Weights of a small spectrogram autoencoder.
Model: 9.87M parameters, encoder arch nf_resnet, encoder norm none_scaled_ws, encoder activation mish, encoder depths [5, 5, 5], encoder widths [64, 112, 192], decoder norm batchnorm, decoder activation silu, decoder widths [64, 128, 192, 256].
Training: 5200 steps, batches of 32.
Data: trained on phrases spoken by 400 fixed synthetic voices, 4.3 epochs.
Rows from block 5 of the decoder, named by matrix and row number. Rows with one number belong to one channel. Each number is 500 + 50 x the weight over the matrix's rms, rounded and kept within 0 to 999. All counts start at 0. Numbers have three digits each.
# convs0: first 3x3 conv (decoder.decb.1.1.convs.0.weight, 128x128x3x3), inputs 64-71, a 3x3 kernel for each
# convs1: second 3x3 conv (decoder.decb.1.1.convs.1.weight, 128x128x3x3, transposed), outputs 64-71, a 3x3 kernel for each
convs0.16:554564554554532552462478468471415476560507562455414474452523476483590533439536542457510516594469512531475589566506533423468559461543618510501500492490442528560533445493483514425553489476491436521552574590551519490594
convs1.16:456526507480466485470484502480466510542478543537560543431476521535525574460445487508475534544493557483448528467447461485467510541536604537531550479472461520563472534519519520485508562470483454434465521529489509538549
convs0.17:530536478437436453450508531452483471501505456545531537520512484473469521497458503506511521578546489519548509551475471562536461569591457499545531546550542548557567586502524580478492401406498629638501480518516548473521
convs1.17:545501527599542529552463477467564561408515525496464564438548529418469461475396486452530549499524528487530574424475412570469478557411541495500473473571450511541456516441495534425477468486545372505497440431458521558485
convs0.18:519507525547524530519484458523527505431442428523514485537513515498511492550533557484404513452541494483461487502518497512474489491482498480479496533506501506529495459473515491534523414417525512552553482574471471511453
convs1.18:537456493480501527529541493596525650540485569493515434577475511471501526549499484470455579501483511583588475445414516508529463452508543384443589496543500461495507479493520543464469553521504429477580517458457472486526
convs0.19:520481518542509536505470477498506550442472475477500461500525473439477423469517465457389454489441494470423499480531516514456490573546545493497506488453502532514538563465504376412338522323331436421451558512469509560565
convs1.19:556485497505512556494558540466471450493544439502573528514495511565521449511503570467534525481521502481488518556495543538475511487502446569531499504481515534513514529575500483499486471526563506456438469443510461473528
convs0.20:487517597511493566585530574444438498481496545471475567510558537463461505471502463507571500534491476445351467477513519532511491485480411476454393532486441499531510412430519634410321349539592507531459606598512480392467
convs1.20:513487456529499409402426522583484514476473464567535541558522529511467529597439539557462550554431462512421593512446404501507586576472470483477437509547507485490489540434608543498566501466562513485505482418508461480453
convs0.21:503493469541543517495515444520491496407405420469440446531535544535508515522493486525515485472491480484668614491509479480482489524483483492510468498510497509505506532496549444439525604601598459454501571580598549480487
convs1.21:498493542503496516507495476509461454527516539566511532454519514471479481453477440497454421524504496505494491498494521489474470509482499519540499491568488530532488491449432541523471513496460413454427435455435484461474
convs0.22:414494448468471464485463461474521496466530568472476526482530474499551558526474446506351489479627529488603449473468506451533560392606537488505470490494491483470483528377610510548447402469434584511577471447562522523516
convs1.22:488483458498471476548502481543515534534456522462429481519493485600545498501522373530426364523510477523522491589532550420601442482578420435438540527470573463449520558558492481568523555449490481534528482539438507488495
convs0.23:474505481468466450538480489481512551451493572478580568519516499539525511445467459475556466644479472704339588500458490527491507464545471451472464497485487501528494425561505540485501390339533421517513400664502549517535
convs1.23:476477499526539490500532458510591556352603439531548557487518537462536622545365461534467485464475509500561458483529536519459583476537527435397529493531553537437521543556610542569477486479409489399444519423425570377463
convs0.24:528570473495513470485470432437477471539575531494554502421412406534509527557530578454414476426507521499432427539539515564571454555596519495440441481434408573549562537436439541615492432373363594500533472481600489650452
convs1.24:548439469463535562464426422535518617438569592564421538557595591524561550662559586524493567576516467500473452488568549539564538581489522502466431472457463544563528525515541515481450549514591481484526559510517469513517
convs0.25:532546529509529540457492468521540475497542470475514468448466499447489553464499494503475528505442462576492477567489508549476457503468470549509540553520552516460484570482504501488415396485504589472457542530565481500523
convs1.25:438465459438473495424409411514464494452492464481525490513482512461512498521508520545544516481437477592511579530469470507450411527528504516516499536472477519506487510460519516471475476530509511463459481439446471478490
convs0.26:622520509623529477637564505527478405541491443560525481443483451476488472506502453432431462373472451548511408506520480546543451453537478502524497516500455585532484525427429541469449509576605651539579579530479500593537
convs1.26:526545535535513546553500550535487575382436542423519553515560409523500495581490455554537530610495568566501577493490496501535501454473397525440519496501567546546607479521529480613521497567448540553636407461540333478470
convs0.27:467501510433500506442481494509492420499502447517551434471540509509563469492560471367494448314647520190592508498536470485523436488536481549521547515543533529569527491490535471566535518505484506472493536508481474431564
convs1.27:494498468472540468583553461563479591470470527502547564482480435547485430555539444510467496546460484562400493464470522455531508408550423538523475554505509606500556473457483446499527520540510478507469426460480460456523
convs0.28:475484473517533468506509448462526511499553555511533509475469499541534501496484452600463551536427511561407450503483451561533548526532507540497477523486481490480477517602497467290327537684532522557565494499519421409500
convs1.28:462493511514457427482472500473488488542476512431545535574592580636555632447552490584547489486476455524520482451466482564527590451507508523471435467534589529524518470493491520502434506473437517474438412488489501475490
convs0.29:501513498480469469557517508530530527442482487461488477546511551545453480522470486548438453566402543448689526538525515428503481597594477518495492499480552539529559488458509603531468401434518467545494573479450482438649
convs1.29:562435462459541494484499518527369496444650518542560588573481383423524411528496534431478456491459458460510577556496436487510448509605425445507502534537559458546504547508564525414416422524490435458421518361424531477497
convs0.30:494546550450525561444485466500517529480498523483494493517522505490529538504504494475468351465557511466495534456434389447457427525525547488490478491486474480464478594542594518479415593547566503541544529483486597688552
convs1.30:532533496483480514460510535430429473475485462461465549463506569505553537512484535565497509524523506486524504492545475554598547515461423540513423504519490512505489487543510554535463520518556432414508472480477483473465
convs0.31:549582537517549536517503479531529534553527544517522478464520510496483424439505507481476483496516463558566442456493516538524510556525480499513508483535513468496534499593418527431565706463372575517480560499596533552488
convs1.31:465490526461584460467526516436533545517555509484473479447516588558565538472504559509554553525441516481438559446539493653456527489575445613531492508508492534444521471440463522449594519548516442518472479534526476495452
convs0.32:432546478439570480434524469484553547471574537443548465506537451515516506529508510575470545505590580465671465474470441495498425509551511493465470503493516484525547530482574505516599484470526512492496498369490514364496
convs1.32:496484492480513474567550518447534509561647439364483481470523476484546567499487597478507493465445444508483497477497547524564513528541517513479498364499458491514511542524590542478509432541559484592503605553522437508512
convs0.33:614508501510501485501537514483509499494509515484528567503471491468516504488468542506519534523437567699447506533508488426431523542581521460482507519494480533457432478480468469725423501473511594527465389379564541399494
convs1.33:507576496452448589474468423515561414490540474521429536535629504503445505548408518455350516458548556562365444582542376577562554429518502486514543576478548517532495527428534523393435572478540517473565578576516467535530
convs0.34:542538524484544471466549462503507414518522532467501548521513442547507493473463508344631539444733426591581453587467482538456479516492506451487516507502496493527473508451548538551503587382480558316633442615534379738388
convs1.34:537595442543573451576423567431577479477411461679453524466495477489486495550485395451523424379640470530463433527521448474591498460597335429536471504576532510397528471651488440546362601412417453470533565479539563566488
convs0.35:465498494477495493456480521469507522529551541508514515569581606482491477535585563518513532485527514529512521431442460479445442519476440500459468504431440450394436562437511451451433418325420448453431518580532488530516
convs1.35:487475482489492536462460472601561550416453617575494494495505586472558522552477510515503469478481501530491445618610626512508538495545621466534506594592501493498476593539476523545518515488450446479487507513502521531487
convs0.36:562519566526506473526531512516481455482525493486468448475552513440430401530507475405596457396551455727405537501445525560444544639484584497519520474503495452517531496493532503534474321516457512394490575567448466611495
convs1.36:507542561542488455472466494468655537525479522565528452514616472550439553555557362510481533521467481502458438484508493495423595491498536462489472590512545535385568533440462482524404547499539557449506496517513422496503
convs0.37:490457458467459479446453501486463456442399395497477489469489476496527508496541517488392475476436529465419463467475511501478490460456454465437458495479476506481463514518436524516453431425374449492401457493508440475528
convs1.37:546569546476551556527587530494544467472525464495492492553541578506532533509488516541499502499526516519505512552565526562521507529497454458432503469429479447452473517460503513446468535503502521548516548592549505583549
convs0.38:575535540490484500546488492555528523476417415468426413463481464517551514393443398479490569536463444570471549469509474474530583529535508520531534523504512488486520421468409533572433470337325553501453456545518414468463
convs1.38:537506496460451493493516503551540537555589533492488498546440550463557573493514570467424493451496474506496553469405508507423491426450504463491497481430447542471468494468478547530522492501542486486506514516528507482490
convs0.39:481522488456527491508506505468491448478528483588581525469475473447458480506537532499445440457540509575428467492497456602588511549542604530575556490503525498470471555549574472431527537548478517478544524479409565564508
convs1.39:448554478445507429506532515545547567504564421516500541388458450483441549505454537545480484559488447561526519416507499433453390458427495480474445598552543502462437510413610513456422453488509382520532452640561447554458
convs0.40:468466523494457517496459529510464439525528475560547496495580562473505472446534515538464476509502436539497485588492538546544556475526474485474523446463530492518566540468498604575434499518399571553597519465550476482550
convs1.40:534499532567483531441523460500476527446578449500455437536502523516463481529495530487497573512543590506534507418457510448523429440545482501435541526393558545474529542475448555472485471469519434469537380581510417491488
convs0.41:469495502449485436499496448472468585446426478569491474534514512539585485492591450504371504542406520550445444550546554528502531454490520491529473499573514508551492476493469516615534487485364520591453572461605598404582
convs1.41:441491500497468478508492484571501428544539519552540507529428489485458525467464466531492549493534494464539505559551433511435437600483498502466482545492485560550471516504485543545474514493411428477505446559480470571541
convs0.42:464485446428458445453502435466502474473492459543554526479539508523518448473484507353393346288553350343459466477544471521483515508477500501525502491472451530524530513479487488459530489455514551501615489582509497495512
convs1.42:467425493530530493462513509501543444458425411465460465529424537506408421510570430470516449544598521534539530535502523469372496542551515487491470479469531502410469467461439463498552593495467479479461430400451471411508
convs0.43:436467477541496505538485488483493492477501485521511485549550567464479535518498523476431453513431491418349407451447446508515470549526549509511476486452427504473463529473505402457519544549489420488438478574536516499476
convs1.43:525511496535504536581576566540453474507495481501514523467454441553468470498453482606560548581559532552595520511479467568503508588502504504514533493474510501438493497473373466433399546491450535502458534513472552533507
convs0.44:528502481537509523506483518526507494562527514499524485458437455519546531466517469541563500590386477575479520586578562558473489478408444508558521469529534455520506537428458465637540648571483435436500473522435537480515
convs1.44:489472513481543536551516498549447530454562460582441552559513508468487547495500493530451473527509515582476495428481464559463483451493555579511449596522562506526438477433468453501441517532544477488503462515596468564538
convs0.45:453514488519613528563593533463473487463436425557516448451467527496496525548521513795259346606365418365438436461560520441557561485558578536502437520494468561509506413398511516549516519563537416516622483364423493418564
convs1.45:466583476509569487505395451457485510495500490519543442516467508477509614508520472536456525557429462551480472415562500364529480542418521532455500536484458516527457493458428557537516526394418452525544452460529477524515
convs0.46:527533511464443450432430434501486445497492434520512528566556488565557565489402427556502564576508506393490539525466518500413531538458529527521532563577541468469437516452491554562510434335421555490498461438438506408521
convs1.46:538566493531530478558558463501399558535549505481510450536452531492524498497512484511428476528568511499485457522561613527530612479560522593615429455533507434446515545563549485513537429502481457467526542520556407433506
convs0.47:474459475443447484537540524451430461446421465408390398485473449523542500556583539542553522415454474360515463421451440547552462561588531522474483540512551586551598421529504558530583455531411464400385605501430517585561
convs1.47:519479490531495475487480513505483407514541520595574576478485499518478525517484424490468485489489464473477433541509460468471473511535550439474448491488487449465522471499510489503514508445464483481493506478454496458512
convs0.48:505496506509506549478479510472476471464461458534556543432471499485514551517546507505494422454491515483464500468465445496483522550525491503553520508535562487500493487408409515538428551457513490520502494532481488561530
convs1.48:495570529495512487514514475534453537523498454535520540473513544465483511491471524512502490510476450518484477411489465553557554448455546549568419477513482482503493528475516536433482511538599482415455465436472476459475
convs0.49:544571584470497506488508520517520527514508498506509531490502511481475438528580551576517514575482453566417556520517461497538465481519448512467470491445433457411398450440487483474516464492484554497559500461537505410490
convs1.49:424478453508515534442523531537512503475484419550616429496409442454505507505510485517434440544491472554453480474522476394468527553572549538492432575543438578520487534583571560501451522536458472421552549471515476548554
convs0.50:496508495545571550513511507515526526542571595485516532503488474533536539540512509472529474539520404525550619551557486530471459475414443529547512450445455503495486442497522473452591449566502475502540472558454526448414
convs1.50:526457460513441471515527476514492507486524515550463476469523548468427569557447407431415506479479493554568510541573507448512509505489554448429499566527495457411511507597543542614507584578556547492479624510479481457520
convs0.51:538458605482414581508447603512550534472510555435510600534474579473534621467520550515487505467484427441509207498576528490508448493494524525523508531536489506517496472481445438500588536543474572476347518392507499445347
convs1.51:552509491512507507578481498484441461538459474606464539495444417465506400515490504515548491522525455553364413515419476469507517449549418551495615588482506484454517521580504501482507532559510584502493643461480558507520
convs0.52:538526571524539572488493533590595611559559593550589603485489532458445501527514530551539568536531526554528568444522485481562520485529511500509524476482503499518540497453451432463479537540523525513533555480497464529541
convs1.52:517464446529491469526510491524446431471444451507430424497590575480551521403472484552471459576515516552494484430450436458447397446453428524505526513465518559532523530554511482520484586550540598607565567566549553555574
convs0.53:485460519468445541524502607501536482481527529528523553406382504555482573483452511561596432523505648506513663524540501460488480441482519452490455524521486542529484530473463448465528511469522495509554478476515474475507
convs1.53:545480512525463458486484467530520458528556521530589499493505521491491530525496525541500544493479534460486558590502527600524527545520528475472444484511454451515440523562555487516433535491426512441467508513543505495546
convs0.54:561613563475502466515544489552512496452432435514494480492513522534530526563521513517511433539558489537493427553592475543519527435444521495483482541537532508481493539545535529521489559522552500512499501549572554613452
convs1.54:552499506500455485486522517513483536448463527521530624499472489541543515464444453487490442514480497496502473478489527484506528454463520535521531478464510497526549485561492529538508489496473498473464521429445524499572
convs0.55:415461463579609583518535519504473504571538572559506537468544539495478505460471484522535518458455425491545535454510507451575504435516463473456475484474448503499479536499528483503427509496468526546510487496507507520491
convs1.55:471502492447475474473494473537585519611576515550542546506572476570513527546483511502563523514574519562585515497482441535478469533515544498471581426452519491459535499470487512502522410470444505537466489563497485485505
convs0.56:447348491435364499452379500546420475506397482517415506533536557466467494505472545473431450394394501410406573469498456455496462468518438474487479494492486494479512512512548533406536564509495457424443597508487552530406
convs1.56:469461563487448534459413524426473473424494481422516471464441591541466621508411555483461478477483467454490473507512586476457558498456522484511470480541492465493466440414366451432441531544501560612501550563487518550480
convs0.57:528537486557570548525576537528535502496502496461474491478444407537477499581570552503494476476482456477565458467514481524557559537542553512504547480498563498530590519474474494540523426365448519524519518476495520558633
convs1.57:472501395477513415431469479390433443545538476517466454457477509524477388460533506522513535490507490497483504390534464511453504486467462518589503458492522494496541633426580623453559610443523394430339419448454427501430
convs0.58:529572546490481496589560525432396401400363380469425433520474521493512614478445545448526540406515601419438554533476625545475569578544586512452521505470543535491548527362416488500561572473578543596566535525473494513486
convs1.58:504476524495447483485453445535513530544503528490460558445510537413495554463466546503509538467473515471527519488495441463506515437491556455539490496555448468535477508471430522544512521525498535445427490430456587459516
convs0.59:470471487439437406491528474483451521496458514505479505456452513463445413501496520457520448469471487452518595501531487506522568508515583476518485405491484510578561464426529523410437310329450558543452519525436562563510
convs1.59:491486493501590511471495465592496515548534514500441506554533469518524653467486503466497552395435508453514491460520497482552560520497536472472529437537482451541537595479510547473505523480494513439495508471499552531555
convs0.60:491441553496425533503455545500518576466470540517492582507407462510425470540475460552491555629439567639474582520451543505418492558506575503507479495489472473476466535527503482462492480458475512480438503448488528479489
convs1.60:452497433520522513510517535538547499493484480491507510569578504580586540519577500507481488526468457504477473504490537468461514541528602559528527548528483494515445533501545523528573530525547374392459398423472405475497
convs0.61:481494485505513508498536524510507492487494500479463430525509519452450400459544459606528570532550525479476432552495508508470537512456562532503508562517489544473397441490552527547481386637586507542507488569437424482476
convs1.61:440424418534510502480489461569572542471581485498500547498550438454599507517433479506443541556524525504557560421505448401555484471534576512484512495549461485505473528452595562485444484496515535439532514458522489508493
convs0.62:501541470519518484540526521493489486496492475485489472470486548468433523479485507534498467441555469424511546478460520435577548503665521495503489501512509467508512496531473589461394491510434506416528485563583588483439
convs1.62:409459457423432471468543583552533626632525512392464494529468588583555500342628486496536519568503560514638497470387552418513350445437447499512474499407567529441391486481417525492457573506619466505453463614518590456470
convs0.63:513479466569527522498462467469506472463494488476513494505494440574454442492463510450396485433444307497556280505503506527573474549521484500533496534538518552499451486520509482567460518611479512451563548455660468517507
convs1.63:521520546453516537531519512541472548500453525490488563592481490588461419549507605484460543540531469483457466495411482484485425464465484549573531474516449581514400390468578372408527449563484514424479564429518589427477
convs0.64:519517653524534636446445512495534590502528558487472495442440530460462487491489510567548503515576530522533513409422437502493545461462517480489495505508516494501526492521552572560533541525530496511467521545525486477458
convs1.64:495482495499511489573565514494558561523532545483457491458549512449545534482519537493446482504478532512501503509486502490507521491531556549514612490449496507515512431507493382418422506594558540503462579539503642608545
convs0.65:516472491478506468458424458529443488505404449453415439516488543517461456509460533621531537573404515541435455593524541525505566556467488578517484509520504500525524501542518560493445360545706541507510503545524472616480
convs1.65:447447474489505541513531525426533450519535485523441473524567387496430559534390490461515537502592599483545551427525459431494421488430577429471470489613502434513517526468482531510463463467458379450454451500430461473464
convs0.66:513477501502496518542485483456463536491440441555509444504493534486469472462412480476460522482475443525425359544591569551511522511494526471501486445500520434454498531511378345383583556611531479454541448598606616594480
convs1.66:518512502490500372500460476536420518481514568533515571500472459515595528472546518515477538476455508472432554496513452465428442463572522548520491470549518492460470419434514523554515513482420506466443493422524469465464
convs0.67:481516548479488493529478451539475532478470525512506571406540555505483506471460390460591471638454515516428554508528485438517569519517529524527522468445476470476485531433431555513511394462587474592567639667457515469544
convs1.67:491484470518559578436535506492523495557551564497571572583512530521430500530497500450491506558585420532521446515541599553498532468483466514534501502489536500420545575572570503561466486519502437503497524530533523495481
convs0.68:562438508553489575551491552489462457526535506488512535548523527581536501599535527487415582515476471489329489544465484518453512445473440542549580528536530529539517501454483497471516578570554536573518524562465610638461
convs1.68:429495491513541550505530507524532481517518503523548485526467492551460487492464502507505488529467539498441538559486562553438484507512439540444475531482519481487490431423459464487466437542487533463556484482561504477547
convs0.69:513533497489544542477557525521490494520500497497479514540495511408488538509535511455610495463588532477540336553546474528527454531473540498528526444501542462463513617481365505541492582465456496466504565548497441640556
convs1.69:550574474569453513532529500491547450580498489528417456432495471498515444566579487501395554456500465444421518539575515438467460484594448435516499588562480447419459451533482508429443568465472538461505470541482444510470
convs0.70:490570489458552511460493436463489508567562565606541520499511573463390526521450454484523513541500401488528552502544453473493387495474552529558566494541525497498498540456620426416489494434413578565399529442437504436562
convs1.70:454504459506518464467481471493501456508470480544520509410487570457492504486498531537488524489457577531417508536530519581502498546462559457584501484507523437504473479509555528540503389408456470482476437500484456477513
convs0.71:463491447479479476533537503501517477489520518493533523503515488420461470494527495548500470528443512443460553530488507580544533508515510544554547499520551454461449461527394429322433535680514473525572559471453497538601
convs1.71:519500489464496495454459489488466526546570545518569542586536544526459573457528595449467506509432451503547530521466454470490471547466453565514520467525519513491452419416437529526521468456500472421505439483538543529545
convs0.72:473441505440446495464547534502428431522534527493558567428492523459550536465517549526561484460447461590375511550531506448466463477540479482479485469474495513520531528498433347494508495398430520559515385562488464509524
convs1.72:525508516578509480547521520440461488454506507497602550532473497473473434512547519431504425497502586543579535539428535547502597457537499516497476464513479493471439523575516507636533511559507499415485428420530442445567
convs0.73:509525517484469498489508513525548517446461429452482450393426480388452510471478525456569455469560478494468459513543463505521535488475454508510551465480501517513503400437396451524484515413434471492568501663537560742508
convs1.73:490519488468490478459454437532500460457494515552530520576532474525519525542533554558517519484488470511510485567482513488451512430442491475476540564511532451427494444461517422462535551507533470492447448462466489501453
convs0.74:503497516517461515556497547551568529504525491559539577529557556462517502433444472568406624477529487374604398508470464539516473560574477517517497537532483523518485517494507468483549511432489491435451442449506586470442
convs1.74:529469427540481493518466501494438483515481549482418534481428469475485462385435444512504499449500458424517473490467498436446461469511486541544517498501506523523489478518508602559502516519456406432374413463459472446458
convs0.75:507481554511496581486441557520551565469518519485535536550585540443551528464521449447543387485426505404480487514475458557468477508467476482466484514521504536564562470537546510426463490491517561470427612493500470363534
convs1.75:488492528474527515488482517500486461484447394526531533490453417509510485452488494483532579495511538520448479540508463598520564582490516545520500463479469518497499463471576526553576502486503517484563470458534512564569
convs0.76:485518499502486480517516482517491466503501449517523478498500448514516491494452483490455456437533458393555397477593419502560454499525491556550500535518502475493471510438422491450481504438446553497477530508444540541424
convs1.76:507465518488472502515498546441533489444486543456477534504512608543563557540595550567650521547661498507637495480509444504543478523501497565506469578519490589551496480538555520500541572511527543525432496462416481469478
convs0.77:566563538573537534448412408546529545547531514452415414512475508395426425527540514534511543484477487495413482437483450579606583521506466511545498488507507505533538481533536502438474526475515471528450608607587534571546
convs1.77:510523566458411456474473576477466425535484399415528462480370429513401406508483473618493490558492513442424457521461514485435477513509483496572522403508535550610520427569501479510408486517480544479475473493474493433510
convs0.78:476504530447463512516459528486549546490526466527551519479473408490518516513467389510523490556497432509445487513499531542499526531494524476514515540558574447496521430416511488528524574408425453487570586572494557572431
convs1.78:504470413538507543560502513547557545584447519440598521463498474529476494528616505545510497521492520522456498462579520579536527459542560488531545488453493446422534545466531427521552558517449520493516517467481488467516
convs0.79:508606542524605540505586509465529524497542557460521566484489496457511521462492505515505574486551666585533576549551520505507466513520503550541551568599588539558584449476522476490532397431512498536519536559474507526410
convs1.79:512518488539551479559607546475506476505517462540526519479532468485606577499576515506468454517485514530512520487548463458501494431494499460374467503444487518540570516536576514549530572567559533515545587553521556551506
convs0.80:522542461479501456512521464464515478478501524453499515507515568429434491486499569510454546422469599451391567476496521506547564477529541449475529481486513490504528501468491515546567481479560497521559524508474514501577
convs1.80:446555460499524484493475436479457566462495576482495500488437604569534602531470558496448588544406597470381671512422571539450522558424482455462454500442483509419504590501445525492504479436466476448433463456430455472392
convs0.81:515498436548562467563567439473458520572514555613554515498477555546540517494525506546673395571488367571522591554533511525472538419387531510498495491486448515515500479476510462546474480482508527513492458559472451446470
convs1.81:507465459525466469487480464466563497448520547399494522505496482451473583517518586545495423592533442508522412502566563456503501508488488505462506565549565526515485441556467454503494512477601529534573452529556472516525
convs0.82:552524573554511589479483484469486528433432509451517549532551481530476467527513519432597436467506425529336466540605438542601496488468474423438428515526509504520453439517533548434430504667438576397512524598462479497511
convs1.82:500399564584464427458513472489599517510420429489574481529472551545382480437454456559458485595544492555548448530479451540488482562533424419447453377544510465534546497614443511613491563480419526520474440580469563479509
convs0.83:427445461450459460388422417447502486504531542441482477495505498475481484497487502449499516498550469443470465584609574539520483465424465541530510490468437497486488466512466474456462410479425422481500544579537460519448
convs1.83:513509552545550555519545529519529526485527530512518498572543586551503586578500494523548546530577582511541546517492465504509497532492465539566541520550491491500521524539543584559559491490474522520526456486467453455469
convs0.84:516535535493512515482509508531565555511510490490517499462452481433486457545550562533458505491385449522471515531508478511539530494539565504501482495490516456444482492445503543572501453404422523524466457488518514469484
convs1.84:447425493525533576480475502485579555480477481518522480420429507578527502592472509501457526535578588545463468502505572504463410545464499408470552607593568434482514471520494442406456533495439494518536559479455526497529
convs0.85:476508519450466452428403427498540510463485476571504511460470472530547536508547486532346525505470439546598517495579541478573544435546519444456464548541543505496537473491608580546560485499509482479432525533464469514465
convs1.85:526461484559487472514479535385545484479412508496487576533563386475412473474495495531556505501532562530553478450522465394479473433554469483419465520487532558475539541463498485503441492446441475473549450500548451544561
convs0.86:519545545464512509522483502500529509501528526521505493490543489564595636525496515565511555504449467487485474477470487505544527546567551513463465535515506441397425471515509501442449544566518456495569536460514518552510
convs1.86:509504552555511484489476491477661583386418481503534506449591566348393425465487459478571618534498526562538543537543544470546457450484448405441589581469567491520534469420508474467585521503495453539477496454517486479445
convs0.87:538458461520491496561529538551535539504470504558522523499526520488495503501504484483415544486415484420448527494437444533521539394427544542502496498499485526487438476550502476426441533546469573521506477474498460460428
convs1.87:523522536429458461494543534514409535494521513483432421540526473524524509496506549509466494498487476500523487542501517481566478533508508481446523489502476464469487509534564482511476469534584409439503463426469444470504
convs0.88:488468523485448527508506550425485488443510466521597551511473478479491430523481457519547466473621458460764549495484547505476539476483531544510543530531544524507486513495481497546522586543508557538442438429571534438457
convs1.88:527440535517543565477537460594475496558465459561477488536428469528586520498507474561484451513497480440483517518405438499454533420465506543438573558427513564484539498442559574499565513519494508525515552539535532492539
convs0.89:589597568538565525498553520497471448445437439491493425403460526516491487526525475520443628413472536544565509532520519456498498484417496484484537498465509510487500462548567463541539555522561566479508559445508410415569
convs1.89:482478529506466474484400512584599544487480518543576497453551551485561587529503518422483489495538555476443475596532506560515541550524465497588454494530489429564500488424424524546514509428489489493466415469488469535529
convs0.90:543466465580438396549454394482491540464418457457407453502523557506524500509485474576337400396457495350511488480486508483546558497483493456545463462534460469506466583521474565519474531449438449531508459560502499492374
convs1.90:573512563545553483573558508492552560497580516584489534482543528505531410493611418491510554517481564514515609492512525469504457525462475517509473530455460477473503525515560503475505602495444605603514455558514457605524
convs0.91:495509463435467409469504489522526497507504503475494465535516540505499578458423492529482556478543467441520530469557503552468422526532478451443481524473517556554548480438545433453530532387409571472412655462476532466533
convs1.91:491500498463541510576548491492487567452563462556575572456510504496509444505490468539514555467481509523472497473409505526602510552548502499481492571528543476486514552576573558518552503475494395471473484409409412528500
convs0.92:499442445502486470467477515477443480551503552533532541544501448546559525508575552444584489488514561405348422525541470476533460585484490523544515510497512510516545449544538623473480468486541544577515567533513498543458
convs1.92:545451488577545497476543521535501512522502508566503539496448434459511459577567492426538525459548527518470477520461511441496496478523512428493466549595505453498425504557541528549492493437530605544547527507558586533502
convs0.93:435444463462479500465499500550505477557514504549484487516458480497495526474464509449411442393375369438425381478506499455511514435461465485476474522509512479477486547494436383460450486465416473431503425331459443417520
convs1.93:429449440456490466459497455473537542428472500464492498459554493468499424535532529554539554587561563552511473493540543452510542467525536543531529499478486508486506486457440533520554479483512510501521515506521476478469
convs0.94:521579457584632539536556525541542489687665624531514535540523504474465459554469492547417525461314671539375545576541558518466495489454463520516540468474492538566577520523423551466443543510513508489460508396444456387545
convs1.94:485536465467511514437507531571460457569501458590485484490489467507553495496510543602443504589455540558429547505481433462474421540437412445470498512498477417435427534485522528412476538498510503476489507490516478534526
convs0.95:524543539544518500574522481508505543460447509533540564498485473528506491448470479460536477469401495450497569467489465565597571554551532466471438509516496541575561466441465596557417420395487528607535552551504527522511
convs1.95:466451475549531506446451458488563555572597561497416445464489544531505536555439447506464471524504534553493463455525546480514436445411507544533537510490506553583569450475497506492453488534545461497481470454409535477425
convs0.96:536474507494464505494470499622521492582500471497458492476507527537550536465514527509432518567487484508508555580519514548474515435412433384515502424544532435555536427468475538528491460578579577505621498554521585596629
convs1.96:497462526469457549438449513515517514533574590597624493507505478506536569472479456552417510546458524600501480500353527470380478511448513543475527564511542510514513510503512488443420519470537457491506425512516489576530
convs0.97:478492513523523548515527535572591596517510512495492525533520554460438472485470463546537505506491464525544510442500513492556503493527565472447499506503517511502533512480478488422445475439489530496399543543495513443420
convs1.97:519517484504482450545535471550621651449442494614521544431472539519619640524438464449457456439471535487503533532578576501471471518494547477453485506541544506550561475530513501522496491487535569550560528472498440454480
convs0.98:467446417454452410481471454493472521482441476507490516459477483505545579503567583473565521384564524460569476497464520510476460515466479448441433516538554496510483494545607550456490347443523509615518476553463448610475
convs1.98:453532482474477507508507506529540502497529475511536493476406462448399449522438470496484530471491519440482483501435526502536578486505491514516542563520463506514527471474487537492507480481552501459493462462439402453419
convs0.99:469424418489478465513486502464536498481542525505549529452459448441490496585551552540571503514460489503427504467451541478453537466443496465477466499502480516530508495539501517559509473602586509469447552466434476524562
convs1.99:525494536538490514464455557510489514421516541534521506515497518486570573488480537471425466483568554496474506576507518540630633503494603448476538433382403500561510461501540488509494439485522473448570551485433537489467
convs0.100:566541495554503470509471479479413471536467561458434495507485496483502528556516491513456574492503520492420444442544515504579580582639577550530475510496435505541493506476542387643627554442500432498493394507567621549495
convs1.100:458555384456500470529468471539464580497564405480501582541530468501621454461360514485453531451475548500490549412411436533515482481473433492486544513581504563601480441474577576482476498523435441406435476421569440482492
convs0.101:460515521479536532466543534514541461531536523508544524545489519538470540499421506500415409513506463631609474495494475479534450510568535532495482519500495532532551520491483496562485424469432522535607483531607508513477
convs1.101:525504541507480492441448486561490480540444528546494556493359459457406478509488473511474485539473493517451448490543546536489499529496523575567514517538518486477582506470465520494465582545564444455462501486457494522524
convs0.102:549555570473497502568528487476497535441476549445500524485516503493541542521537525455520499499505505456444557591479600460473471415536498452468509480499527463484490427489513525491509592591476386505496554538521505474497
convs1.102:455541523498550461480475506561564489521448416553502569510527483481512453516516524556495504582490515501469471483454518549503549529462552484554520530609581475533491564461539510491579576527547460491492566446503588442565